{
  "norm_position": "pre",
  "hidden_act": "gelu",
  "qk_norm": false,
  "parallel_block": false,
  "drop_path": 0.15,
  "beta2": 0.98,
  "ema_decay": 0.999,
  "epochs": 30.3,
  "weight_decay": 0.3
}
Rows from block 5 of a small self-supervised image encoder, named by matrix and row number. Rows with one number within an expert belong to one neuron, the router's apart. Each number is 50 + 10 x the weight over its row's rms, rounded and kept within 0 to 99. All counts start at 0.
After each expert's rows are labels from the 100 images, of 14848, where the router gives the expert most weight on average: "strongest on" is what is common among them. Only what is clearly more common there than usual is listed. The data: rendered scenes of toy objects such as cars, trees, mugs and chairs. In brackets: how many of the 100, against the usual share in percent.
# router: router (model.blocks.5.mlp.router.weight, 8x128), inputs 0-42
# up: expert up (model.blocks.5.mlp.up, 8x64x128), inputs 0-42
# down: expert down (model.blocks.5.mlp.down, 8x128x64, transposed), outputs 0-42

# expert 0
router.0:64 54 69 46 57 45 35 43 62 52 48 29 72 63 54 51 59 53 54 25 45 33 50 61 42 62 46 41 55 61 44 43 46 31 51 76 58 54 50 49 52 34 43
up.0:59 54 48 28 50 55 64 42 57 54 74 61 55 54 31 50 60 38 42 43 48 65 33 54 57 51 47 51 40 38 36 61 63 53 49 52 46 49 64 39 56 65 57
down.0:38 70 48 58 25 39 55 39 27 58 45 44 59 52 56 38 53 52 45 40 65 45 59 55 41 53 46 61 50 62 53 66 37 26 43 32 49 36 58 62 52 53 47
up.1:41 50 56 57 56 57 41 59 42 50 44 53 45 51 27 51 53 46 58 47 68 58 33 52 35 37 40 49 59 63 43 48 36 47 63 53 41 52 61 44 49 44 35
down.1:68 36 56 45 52 56 56 51 43 53 56 37 34 55 67 41 55 50 37 54 40 67 36 42 43 55 47 46 50 48 62 54 46 35 45 64 51 44 42 45 50 74 77
up.2:46 53 45 44 44 48 53 37 64 56 52 57 51 54 54 37 47 48 52 52 52 50 35 44 43 52 41 40 36 47 33 59 42 60 51 18 54 49 51 53 56 62 57
down.2:50 69 41 41 34 36 59 38 45 49 42 56 49 66 51 57 46 37 36 50 37 30 47 44 49 56 53 42 51 48 50 49 57 62 51 26 52 51 52 44 41 49 58
up.3:46 55 56 54 42 38 59 53 61 42 48 46 62 52 56 57 31 47 48 61 29 75 36 46 49 57 33 57 54 66 59 33 47 50 55 59 54 34 55 60 65 59 40
down.3:55 46 43 62 67 51 42 62 50 47 31 46 45 57 60 64 46 54 50 53 52 61 65 44 53 44 52 69 37 64 56 55 50 35 60 54 42 55 34 50 54 44 37
up.4:56 45 35 50 56 48 63 38 47 46 49 49 38 62 50 56 60 45 41 39 56 53 53 52 50 68 37 55 45 29 44 66 56 48 46 43 52 54 47 67 38 59 46
down.4:38 72 48 69 19 40 74 32 49 46 48 49 49 30 48 53 54 53 32 51 65 45 69 46 59 42 69 60 44 58 55 39 56 64 52 26 43 36 49 53 44 42 44
up.5:52 46 46 47 51 51 54 28 72 55 52 45 49 51 48 38 55 51 42 56 71 57 43 39 36 36 51 42 50 51 41 70 37 52 45 33 62 34 63 54 37 79 41
down.5:48 55 49 41 29 46 53 46 51 41 57 59 62 40 34 63 55 39 48 52 42 37 54 31 52 57 58 39 58 68 67 55 49 72 61 27 65 41 59 44 35 35 33
up.6:30 48 35 30 57 53 63 54 48 41 60 56 46 47 55 62 56 57 40 69 54 63 48 37 64 43 54 62 40 29 54 55 58 58 55 48 24 63 47 54 48 55 53
down.6:40 43 54 48 52 53 47 32 53 42 40 50 26 55 47 66 55 61 52 60 62 48 49 35 61 40 28 40 44 43 46 59 70 59 41 53 36 42 38 55 49 57 45
up.7:68 57 50 57 49 53 70 47 57 45 42 61 50 55 40 50 44 55 48 54 56 42 42 54 51 69 48 32 54 53 46 57 43 47 53 30 41 55 49 49 48 62 51
down.7:41 74 42 47 42 44 72 48 53 63 37 42 49 43 45 59 56 43 39 53 34 24 58 43 56 58 71 61 53 47 47 50 58 56 50 35 46 42 47 46 42 58 50
strongest on: count: three (89 vs 32.9)

# expert 1
router.1:48 29 52 37 67 54 43 61 53 44 57 57 57 44 53 58 69 41 60 51 77 46 52 39 47 39 48 44 51 42 58 59 46 58 50 67 45 43 35 38 47 50 51
up.0:42 44 48 65 56 47 36 50 56 32 49 60 48 64 43 46 38 52 48 57 44 53 52 50 55 37 50 59 53 53 48 49 50 33 50 48 69 58 52 38 39 46 63
down.0:49 49 56 64 34 46 52 41 55 32 63 39 46 49 54 34 31 48 49 50 47 62 53 63 45 54 38 64 53 62 44 39 40 33 21 55 57 55 49 38 67 44 36
up.1:09 54 47 48 52 40 57 56 49 51 39 60 63 36 54 47 58 50 48 53 60 44 46 49 40 52 42 48 58 58 53 45 63 73 61 57 55 37 37 59 37 67 74
down.1:47 53 61 40 50 50 41 63 41 51 48 53 41 50 41 62 66 54 39 39 38 58 28 66 48 53 58 47 51 51 50 43 53 49 49 67 40 41 59 48 47 40 45
up.2:59 45 49 67 43 30 53 54 57 50 49 49 53 57 55 42 42 54 46 40 36 45 41 56 54 64 39 50 51 44 45 44 60 34 69 42 60 53 54 51 46 54 56
down.2:46 60 46 52 28 43 73 40 63 47 44 54 58 61 63 40 50 44 35 51 60 50 44 58 49 57 41 58 54 57 38 43 51 43 58 50 40 47 68 51 54 69 36
up.3:30 42 41 60 43 47 53 47 54 27 62 53 53 56 43 37 33 58 57 56 42 51 50 44 46 59 47 60 46 47 41 62 56 44 58 49 61 57 43 59 33 51 63
down.3:47 46 40 66 33 34 63 53 41 51 57 41 50 39 55 42 47 54 56 60 40 58 35 62 44 69 49 54 57 50 34 40 51 34 37 56 51 52 38 51 53 54 34
up.4:42 43 45 56 52 55 54 47 49 53 53 59 40 57 37 48 56 52 50 33 52 41 50 52 45 74 63 49 43 44 56 40 54 49 48 53 66 48 52 54 51 37 44
down.4:50 42 59 54 52 48 39 63 51 45 45 54 50 56 49 66 57 48 56 55 58 47 30 44 55 25 34 29 58 56 61 47 42 43 53 46 43 49 43 40 45 44 53
up.5:49 55 41 52 42 39 48 49 53 52 30 51 49 50 52 28 32 72 53 68 51 48 45 51 46 63 44 42 48 48 49 48 57 64 37 46 29 47 44 77 58 48 54
down.5:45 71 49 55 52 48 48 51 45 75 52 69 52 52 51 54 67 40 42 41 54 51 46 56 60 42 33 56 41 61 65 39 45 55 33 52 49 49 44 31 54 40 54
up.6:45 65 46 34 52 50 62 31 61 55 68 51 53 42 36 51 63 47 47 37 36 46 43 54 48 55 68 54 45 47 38 45 55 59 56 48 37 51 58 54 46 46 64
down.6:36 51 44 59 44 43 51 27 40 43 70 42 49 55 48 45 30 59 33 44 59 65 48 47 52 54 50 60 51 66 52 56 50 45 44 46 41 53 46 45 47 56 33
up.7:56 45 54 32 44 54 39 45 62 66 38 55 52 60 40 54 69 48 61 47 38 40 44 40 46 43 32 50 54 61 63 62 53 32 56 60 52 61 71 44 56 59 56
down.7:61 46 43 46 68 37 45 57 44 70 46 48 30 42 40 46 49 56 46 39 42 60 47 43 58 56 51 42 53 54 39 41 59 54 61 59 62 48 22 54 38 49 54
strongest on: count: one (95 vs 33.3)

# expert 3
router.3:43 43 52 64 55 54 42 53 65 43 52 46 62 46 46 54 34 41 45 72 39 55 62 46 60 22 54 60 44 59 52 51 46 56 40 43 64 48 44 38 33 73 58
up.0:53 54 37 46 48 38 53 47 44 21 59 37 35 66 51 58 55 55 52 34 48 38 46 54 51 64 43 56 66 49 44 53 53 61 58 61 60 65 47 48 32 49 47
down.0:67 47 36 53 52 45 53 48 58 42 59 56 72 47 76 30 44 50 53 53 59 37 38 47 53 61 46 44 47 46 43 61 44 65 45 58 46 60 38 50 48 32 64
up.1:46 40 57 65 39 38 53 38 62 38 64 68 69 47 42 45 34 55 60 56 55 34 55 44 39 48 48 47 51 52 44 43 50 56 67 31 60 49 46 55 47 53 57
down.1:42 54 60 53 40 52 41 38 46 62 46 40 28 59 40 47 53 60 49 56 48 65 81 67 46 66 37 63 52 40 36 49 71 29 33 70 54 46 34 55 48 63 36
up.2:40 71 38 48 46 53 49 62 65 54 58 66 46 46 47 33 44 61 44 45 32 63 45 44 54 54 66 46 48 55 45 43 40 48 55 60 60 55 52 41 57 52 63
down.2:47 32 64 59 50 55 48 45 28 56 32 46 47 50 51 68 59 60 53 47 52 37 58 38 48 48 37 45 49 42 64 57 43 53 62 42 28 51 48 53 67 30 39
up.3:64 37 46 49 52 40 32 57 45 47 50 41 55 44 39 45 46 82 42 56 39 41 44 61 51 49 42 66 49 48 58 47 73 56 36 51 55 53 63 50 41 40 65
down.3:51 53 32 54 50 25 42 53 32 49 52 50 35 51 63 53 38 56 42 57 55 68 38 60 64 53 51 28 54 51 46 50 54 65 59 63 55 56 57 46 38 45 46
up.4:57 57 53 47 44 37 38 53 40 57 46 57 63 34 40 42 46 55 46 54 40 31 48 49 63 47 59 38 41 54 57 44 67 38 34 53 50 55 67 54 59 28 53
down.4:60 39 41 38 56 49 35 61 49 40 63 71 68 33 65 45 38 52 54 52 57 40 47 38 36 50 65 33 62 47 60 54 31 60 47 78 49 49 45 48 55 42 68
up.5:31 53 39 49 45 49 55 48 54 47 56 77 55 43 46 45 51 64 54 39 37 45 44 46 57 52 59 40 40 37 44 44 44 57 66 56 51 66 50 70 42 42 55
down.5:56 49 35 36 57 44 51 39 28 47 36 49 67 50 43 48 68 74 46 48 51 50 39 39 44 43 48 61 52 40 63 52 37 39 61 40 35 63 46 43 65 48 46
up.6:62 62 51 53 41 59 53 42 50 72 54 62 67 39 64 31 45 57 56 48 47 31 46 50 40 53 58 45 50 53 42 46 59 55 57 32 39 47 59 59 53 55 54
down.6:47 55 44 37 46 44 60 33 51 51 49 63 51 63 68 36 50 44 56 41 50 46 34 48 44 62 42 43 38 41 33 53 59 47 53 54 47 63 54 60 38 48 67
up.7:62 40 64 39 53 50 59 43 41 41 41 50 43 60 55 55 62 44 40 55 65 47 44 42 43 47 49 40 56 39 62 53 65 44 56 50 50 46 64 50 47 51 37
down.7:36 57 46 48 41 47 60 46 44 63 45 43 41 54 42 93 84 38 44 39 47 44 60 37 54 50 43 46 56 26 59 58 49 58 57 46 45 63 48 49 57 52 47
strongest on: count: one (81 vs 33.3)

# expert 5
router.5:53 42 48 36 56 48 58 51 39 36 50 53 39 45 46 65 62 73 46 75 45 57 46 54 65 62 45 44 45 38 50 52 58 63 61 67 37 54 53 49 34 40 45
up.0:47 63 37 45 63 51 58 57 48 36 54 49 53 51 22 55 52 49 52 44 57 51 51 43 48 44 55 60 60 37 57 34 55 65 52 58 30 62 50 56 60 53 74
down.0:37 64 52 43 49 59 49 31 44 51 57 45 58 57 60 49 47 45 57 52 59 49 57 22 67 39 44 69 46 60 68 65 46 37 55 31 51 46 65 53 46 50 42
up.1:51 44 42 47 53 51 57 48 57 51 58 62 46 47 38 41 44 43 52 58 41 40 52 59 60 43 87 48 45 42 25 47 49 64 65 54 48 34 47 53 47 51 54
down.1:32 42 54 61 48 48 52 30 62 41 55 62 51 49 53 50 44 59 50 54 63 53 57 44 43 33 45 64 47 62 56 38 51 53 48 40 40 53 43 44 68 49 46
up.2:68 64 59 49 46 28 51 45 53 56 44 50 62 49 52 54 52 38 46 46 35 46 41 54 47 66 63 82 32 48 34 36 54 50 54 61 61 41 45 60 71 47 50
down.2:79 51 58 51 59 50 58 36 62 51 49 41 57 67 40 46 52 41 49 51 45 62 45 64 38 50 61 60 52 48 48 38 45 46 38 54 61 57 45 52 57 36 61
up.3:47 52 41 46 47 34 68 47 60 52 59 67 67 39 44 48 50 40 48 55 36 53 30 53 55 56 73 74 39 46 39 38 49 53 49 45 38 46 59 50 43 40 56
down.3:58 48 57 47 58 46 25 22 44 44 61 40 46 55 50 37 45 47 33 56 45 55 51 46 53 50 51 64 44 50 63 50 38 40 37 53 71 38 42 44 46 49 60
up.4:58 24 57 59 51 57 41 44 40 54 64 48 50 43 38 47 47 50 61 51 68 41 51 63 48 41 53 43 41 51 57 49 35 34 63 36 56 54 72 55 24 43 55
down.4:48 44 61 56 56 50 49 63 50 35 32 49 44 55 49 58 48 46 35 38 45 49 51 48 52 36 37 63 44 55 58 42 49 59 46 57 33 70 43 50 78 54 60
up.5:25 42 53 44 52 64 40 41 37 55 39 35 38 50 45 54 65 51 39 34 57 41 43 61 43 52 39 53 72 56 62 63 43 43 38 41 52 43 52 46 37 48 62
down.5:56 56 54 51 57 43 58 45 53 36 59 47 66 49 42 43 39 46 51 61 43 45 58 58 44 54 42 39 53 43 36 54 60 45 31 56 44 49 43 62 51 61 48
up.6:53 45 48 72 44 34 34 52 52 46 45 57 57 54 63 41 28 63 48 55 31 52 49 60 67 57 44 64 51 46 38 49 67 35 27 46 66 52 59 58 37 41 51
down.6:47 38 48 35 38 63 53 67 50 40 67 69 52 41 43 56 55 70 55 54 59 41 51 44 49 66 52 32 47 41 53 44 39 75 70 55 50 34 53 55 59 44 41
up.7:46 76 44 43 51 54 55 66 37 58 37 63 71 44 53 45 56 38 50 30 62 58 45 63 43 37 69 45 55 47 60 39 55 42 34 50 39 51 32 51 38 50 32
down.7:47 68 55 55 59 44 54 60 30 62 42 51 39 72 49 58 53 46 43 34 53 53 45 58 44 54 65 34 66 47 50 52 57 60 55 51 44 58 60 44 50 52 40
strongest on: count: one (95 vs 33.3)

# expert 2
router.2:36 61 43 56 46 38 53 43 55 56 43 51 47 50 58 38 32 49 49 36 51 65 55 24 49 36 53 47 47 61 47 49 64 70 50 33 48 46 63 63 41 44 35
up.0:44 56 43 47 63 63 51 49 54 63 16 34 43 48 42 42 48 63 64 51 39 27 49 33 51 37 45 47 38 59 43 45 55 33 40 36 56 58 48 72 50 51 53
down.0:75 37 43 45 35 44 37 51 47 43 74 54 46 49 50 48 58 61 36 43 65 52 56 58 64 61 43 51 56 28 38 42 53 42 53 62 35 53 47 45 49 29 51
up.1:44 58 43 50 41 51 42 57 60 41 57 61 67 55 41 37 45 56 76 51 50 56 47 55 43 47 58 40 25 60 49 31 50 53 55 60 53 47 39 46 55 46 41
down.1:50 52 51 57 57 43 48 71 48 66 72 46 21 40 55 50 43 54 26 44 56 62 71 46 45 56 34 55 43 47 41 55 64 48 49 52 62 51 59 43 40 36 52
up.2:45 48 30 51 50 67 51 59 60 56 42 45 59 39 52 42 48 56 56 54 49 54 43 45 46 47 67 41 52 58 34 38 46 58 47 34 33 42 63 56 42 60 43
down.2:34 59 49 62 55 56 45 56 46 60 65 68 28 53 58 52 40 48 60 51 68 45 48 53 41 64 37 58 58 51 30 56 65 55 52 47 57 40 50 52 43 55 64
up.3:62 49 85 44 28 36 47 50 38 65 47 65 52 46 50 47 54 57 61 57 54 49 51 47 45 43 41 34 59 52 64 40 61 31 49 56 48 57 55 52 68 48 65
down.3:55 41 38 66 62 49 55 53 51 56 42 35 55 42 65 59 54 63 51 24 39 37 62 54 37 51 64 60 45 61 37 54 61 67 42 46 58 54 58 62 42 45 50
up.4:64 40 60 48 41 34 31 47 62 53 35 55 65 39 45 41 47 54 38 58 33 25 48 61 64 44 48 51 46 45 45 44 61 47 43 59 42 49 51 50 42 41 58
down.4:60 53 53 55 36 40 50 51 58 61 49 55 34 56 52 53 53 60 31 42 54 51 51 55 44 35 47 56 28 53 44 69 42 43 31 72 53 47 67 53 51 54 47
up.5:62 64 55 45 37 59 64 57 50 34 67 40 42 54 56 63 58 47 50 47 55 58 44 62 55 60 66 55 61 47 43 74 25 59 52 53 32 59 54 34 57 51 48
down.5:63 45 59 52 44 41 59 37 43 47 50 52 45 63 47 57 56 42 35 53 53 63 57 42 63 32 47 63 53 51 66 61 37 24 45 36 45 50 56 41 47 47 44
up.6:55 44 60 49 33 32 60 64 60 57 53 71 59 42 43 47 51 52 57 42 65 57 46 48 38 60 28 39 41 49 45 52 49 44 55 56 42 40 41 60 66 50 29
down.6:50 48 47 46 73 46 43 47 50 44 41 43 52 50 48 51 44 37 57 40 23 40 80 47 56 38 57 77 36 62 67 55 61 57 57 41 71 64 48 51 49 57 64
up.7:42 56 56 47 48 31 54 29 42 56 42 57 50 45 46 43 60 64 55 46 64 61 45 49 44 50 38 38 44 55 48 55 53 53 49 57 54 44 44 65 44 57 35
down.7:47 45 53 46 57 47 47 53 47 48 57 50 66 58 46 62 52 28 41 57 35 41 71 46 70 44 54 66 55 45 57 53 54 50 62 40 59 57 44 29 49 57 50
strongest on: count: one (92 vs 33.3); airplane (28 vs 6.6); largest object: airplane (25 vs 2.2)

# expert 6
router.6:59 36 45 57 35 61 51 58 54 43 68 63 41 40 57 47 41 74 62 63 36 44 51 45 54 61 52 58 46 38 36 18 48 61 43 55 49 54 41 59 65 54 45
up.0:58 55 47 44 70 48 35 61 60 35 41 48 58 74 29 57 49 38 56 43 39 58 43 66 47 46 39 52 49 51 61 43 46 34 45 51 55 53 53 55 54 51 57
down.0:60 49 47 56 52 37 53 66 57 43 49 45 54 54 54 56 36 32 43 34 54 61 62 51 48 40 52 51 36 70 57 53 52 45 65 52 53 63 72 43 51 49 39
up.1:69 62 56 54 44 43 41 33 60 60 39 45 63 67 54 36 52 54 55 46 56 49 43 57 40 50 52 29 54 51 44 55 54 29 59 40 40 52 59 51 58 53 46
down.1:40 68 43 44 52 46 60 42 40 58 43 42 48 54 58 51 60 36 47 46 43 37 38 44 43 57 62 52 44 48 45 58 63 46 51 37 51 48 69 50 39 45 75
up.2:54 43 37 45 55 65 62 48 58 47 53 33 58 55 46 49 59 54 46 65 41 36 44 38 51 30 74 51 53 38 58 39 37 39 56 34 63 77 60 54 46 54 59
down.2:64 47 41 52 67 39 55 48 46 67 40 39 38 43 60 63 57 57 58 52 46 52 47 55 57 52 58 55 63 49 45 53 51 34 41 53 36 56 36 51 44 26 71
up.3:24 45 45 53 42 53 48 54 31 38 39 61 46 41 42 34 39 59 61 48 64 47 54 20 56 42 49 42 51 61 56 66 60 48 51 35 44 52 54 68 40 41 62
down.3:51 47 39 37 56 45 55 36 60 29 63 64 58 47 66 44 50 42 42 54 47 63 23 61 57 63 54 48 55 27 40 35 45 45 54 64 44 57 40 50 58 41 46
up.4:44 62 48 43 71 49 64 47 47 52 39 21 48 35 53 46 48 64 50 53 32 48 46 49 46 60 55 56 34 49 47 53 59 62 37 43 59 37 52 62 42 43 59
down.4:64 31 61 58 69 65 62 57 54 49 50 48 52 51 47 54 60 57 44 54 21 31 31 63 31 64 61 56 21 46 37 53 47 42 50 46 59 46 33 43 48 33 50
up.5:29 52 51 58 43 47 25 34 60 53 37 55 47 42 49 50 33 40 44 42 31 49 50 41 58 49 44 32 52 63 39 37 73 60 39 57 54 37 54 52 54 64 60
down.5:49 51 47 61 54 62 69 62 47 50 46 45 35 54 60 71 60 50 53 53 47 58 61 55 63 43 45 45 62 33 52 55 43 60 46 57 30 64 33 52 71 53 61
up.6:47 43 52 23 52 43 53 45 42 64 29 44 43 50 51 41 45 54 51 44 55 58 39 40 64 45 42 45 40 66 45 49 57 53 46 42 42 51 59 56 48 53 57
down.6:52 52 40 62 39 50 57 47 53 58 64 45 22 45 64 37 28 57 55 59 58 52 61 33 46 59 58 48 62 57 52 46 58 35 50 43 59 41 60 56 53 40 48
up.7:36 61 44 42 42 52 26 52 38 55 18 52 49 36 45 45 60 65 51 40 48 65 52 44 42 22 45 34 42 48 63 57 49 47 54 52 34 54 50 61 51 55 51
down.7:43 51 49 37 54 58 62 48 69 47 58 55 61 49 47 35 44 58 35 40 46 63 50 50 59 53 49 44 42 49 58 42 38 31 49 59 51 58 64 45 65 24 58
strongest on: count: one (90 vs 33.3)

# expert 7
router.7:51 61 45 49 30 40 54 53 35 53 39 50 39 44 55 52 58 41 32 46 59 56 29 52 53 67 45 59 62 64 59 65 46 41 47 32 41 59 47 46 58 52 55
up.0:70 51 61 53 45 34 51 47 67 53 53 55 55 49 62 46 51 43 46 61 44 57 62 48 64 51 48 49 54 45 54 43 61 36 54 62 66 47 41 39 44 52 48
down.0:52 45 37 53 46 52 64 44 39 37 53 52 60 41 44 45 48 42 58 60 63 40 52 44 36 51 51 63 24 53 42 50 56 81 58 39 39 38 58 66 44 31 45
up.1:69 48 54 47 43 41 60 36 55 47 38 70 57 50 44 64 49 66 44 74 37 49 19 50 41 65 58 48 48 55 31 49 58 39 45 70 38 53 58 58 44 51 31
down.1:29 57 57 47 55 51 43 50 51 56 52 55 67 43 50 39 37 54 36 42 34 46 53 44 52 55 50 52 71 61 72 61 35 34 52 49 75 50 52 53 39 54 58
up.2:41 37 43 35 57 65 52 64 49 54 56 37 40 55 42 53 62 70 53 36 57 60 48 59 41 43 70 57 46 34 66 44 46 47 49 53 45 67 61 52 53 50 58
down.2:50 44 52 48 44 54 55 31 47 48 45 44 38 58 71 43 48 41 50 44 58 64 51 45 57 30 38 48 55 46 41 51 39 32 48 57 43 47 49 56 58 58 66
up.3:69 51 48 35 58 34 55 44 57 53 51 44 48 41 30 62 48 53 59 74 58 56 43 45 43 51 49 57 51 61 48 42 45 49 61 40 47 27 60 49 42 38 45
down.3:48 72 55 51 48 64 77 59 54 56 41 65 23 49 49 39 47 41 50 35 57 48 51 72 43 58 49 51 53 45 40 38 71 47 46 47 56 51 30 66 79 39 31
up.4:32 49 46 37 50 58 42 56 51 40 60 52 56 49 35 44 39 59 44 46 34 57 57 34 47 26 69 56 55 61 52 59 58 54 53 49 56 49 59 35 28 60 58
down.4:40 60 42 53 38 33 48 53 38 45 45 38 44 32 56 46 39 46 49 62 55 68 51 41 64 38 48 59 62 47 55 37 68 66 55 51 45 67 50 27 35 71 45
up.5:53 43 23 42 37 44 42 67 43 53 41 43 43 41 49 53 68 56 45 38 57 67 32 39 51 57 49 40 45 46 44 59 65 42 59 44 46 55 58 39 49 35 49
down.5:62 58 61 58 33 68 47 39 73 48 72 45 56 71 42 62 53 29 52 47 48 54 66 52 41 57 37 56 56 57 49 46 36 38 44 51 65 53 53 59 58 42 48
up.6:45 48 56 53 54 62 43 27 61 61 57 50 52 66 43 27 40 52 65 50 48 31 47 39 34 17 50 53 41 60 24 57 44 54 52 34 52 48 50 56 48 54 48
down.6:37 67 49 40 51 52 44 53 51 65 50 54 55 61 51 48 41 36 53 48 43 33 56 41 61 72 33 38 58 66 43 58 67 68 57 44 52 39 51 45 53 40 44
up.7:42 56 68 59 52 62 60 53 55 62 53 47 57 48 64 31 42 45 70 30 50 43 62 59 46 39 56 60 45 42 36 40 52 53 64 37 55 54 46 60 47 56 51
down.7:47 57 51 33 43 50 62 45 57 76 48 40 55 82 46 28 47 43 49 47 56 39 57 54 44 49 43 35 48 42 45 40 60 41 58 45 58 49 60 52 54 59 51
strongest on: count: three (83 vs 32.9); light from behind the scene (76 vs 25)

# expert 4
router.4:46 61 48 43 56 61 60 44 45 68 44 53 45 64 39 31 57 35 63 42 52 43 49 61 34 52 53 50 49 42 55 64 43 39 48 25 59 42 62 56 65 52 63
up.0:65 29 60 41 52 29 43 76 39 52 46 44 62 28 54 47 33 62 63 77 50 50 51 50 59 39 58 44 46 76 62 47 52 49 62 49 48 37 56 37 60 50 45
down.0:42 39 45 49 46 49 51 52 44 29 49 48 42 58 36 65 63 53 37 60 67 51 48 34 39 65 40 56 62 35 50 39 54 75 50 69 45 74 40 43 50 40 48
up.1:32 54 47 47 47 62 59 64 58 56 46 53 46 47 34 72 65 52 52 40 53 62 51 50 41 47 25 49 51 57 49 58 56 53 56 50 37 55 57 22 50 63 41
down.1:43 55 46 43 48 65 39 70 53 54 46 62 44 46 45 37 49 54 50 43 63 44 55 48 31 57 58 37 64 48 49 43 36 54 34 50 57 66 44 47 64 42 62
up.2:33 55 53 54 58 47 62 84 50 61 43 80 33 48 58 32 48 56 61 44 46 55 46 49 47 44 35 45 61 40 53 50 58 48 64 49 60 37 52 48 46 37 38
down.2:49 50 45 60 34 41 33 61 52 44 62 49 77 48 49 48 35 45 52 50 61 47 61 60 41 49 52 54 62 77 51 38 38 47 40 50 52 61 65 44 44 46 50
up.3:46 61 59 42 45 38 47 48 52 42 62 69 58 51 62 60 36 44 50 61 32 52 37 39 58 59 19 49 69 59 52 31 51 51 51 67 66 51 38 52 59 42 34
down.3:53 44 30 52 57 44 61 40 45 45 42 29 47 55 60 59 52 51 37 68 58 55 47 32 53 47 36 48 29 59 55 65 49 41 47 56 52 71 35 58 44 53 49
up.4:49 53 52 37 37 43 53 41 37 55 56 35 61 47 47 43 51 55 41 52 50 73 44 39 48 31 39 58 27 68 52 63 33 55 49 43 63 39 41 71 51 58 44
down.4:58 53 65 47 50 64 57 54 47 64 60 41 63 39 52 53 44 34 63 55 40 52 57 46 66 35 37 57 57 88 40 54 35 39 48 51 68 50 43 46 34 53 31
up.5:54 58 43 15 46 54 65 64 43 51 52 51 42 54 43 60 49 47 39 52 59 43 51 53 52 54 39 47 50 44 36 42 61 46 55 43 40 60 53 44 46 55 52
down.5:37 54 54 47 40 43 55 55 63 61 39 49 50 45 38 58 46 54 42 53 29 37 75 60 46 52 54 62 56 54 59 60 33 37 48 36 54 40 54 53 60 48 53
up.6:56 60 44 40 33 42 23 43 63 52 36 44 44 50 29 51 53 60 54 51 57 70 51 44 38 54 56 42 61 54 52 38 45 51 64 65 33 45 50 82 63 58 43
down.6:53 52 55 65 65 43 57 38 49 40 38 29 46 51 47 58 48 55 47 53 39 36 75 45 57 46 69 56 33 42 53 53 66 40 61 39 47 39 59 41 30 56 56
up.7:67 48 30 46 51 50 40 49 36 42 33 64 56 38 48 49 54 52 56 52 59 52 39 44 50 56 59 35 65 38 55 57 58 43 44 46 41 45 60 39 33 57 47
down.7:43 38 63 56 60 56 53 48 55 43 60 43 31 48 33 51 44 53 55 61 41 44 71 60 56 54 34 75 52 55 49 56 42 67 51 43 72 52 43 29 48 47 48
strongest on: count: three (90 vs 32.9); ladder (27 vs 6.8)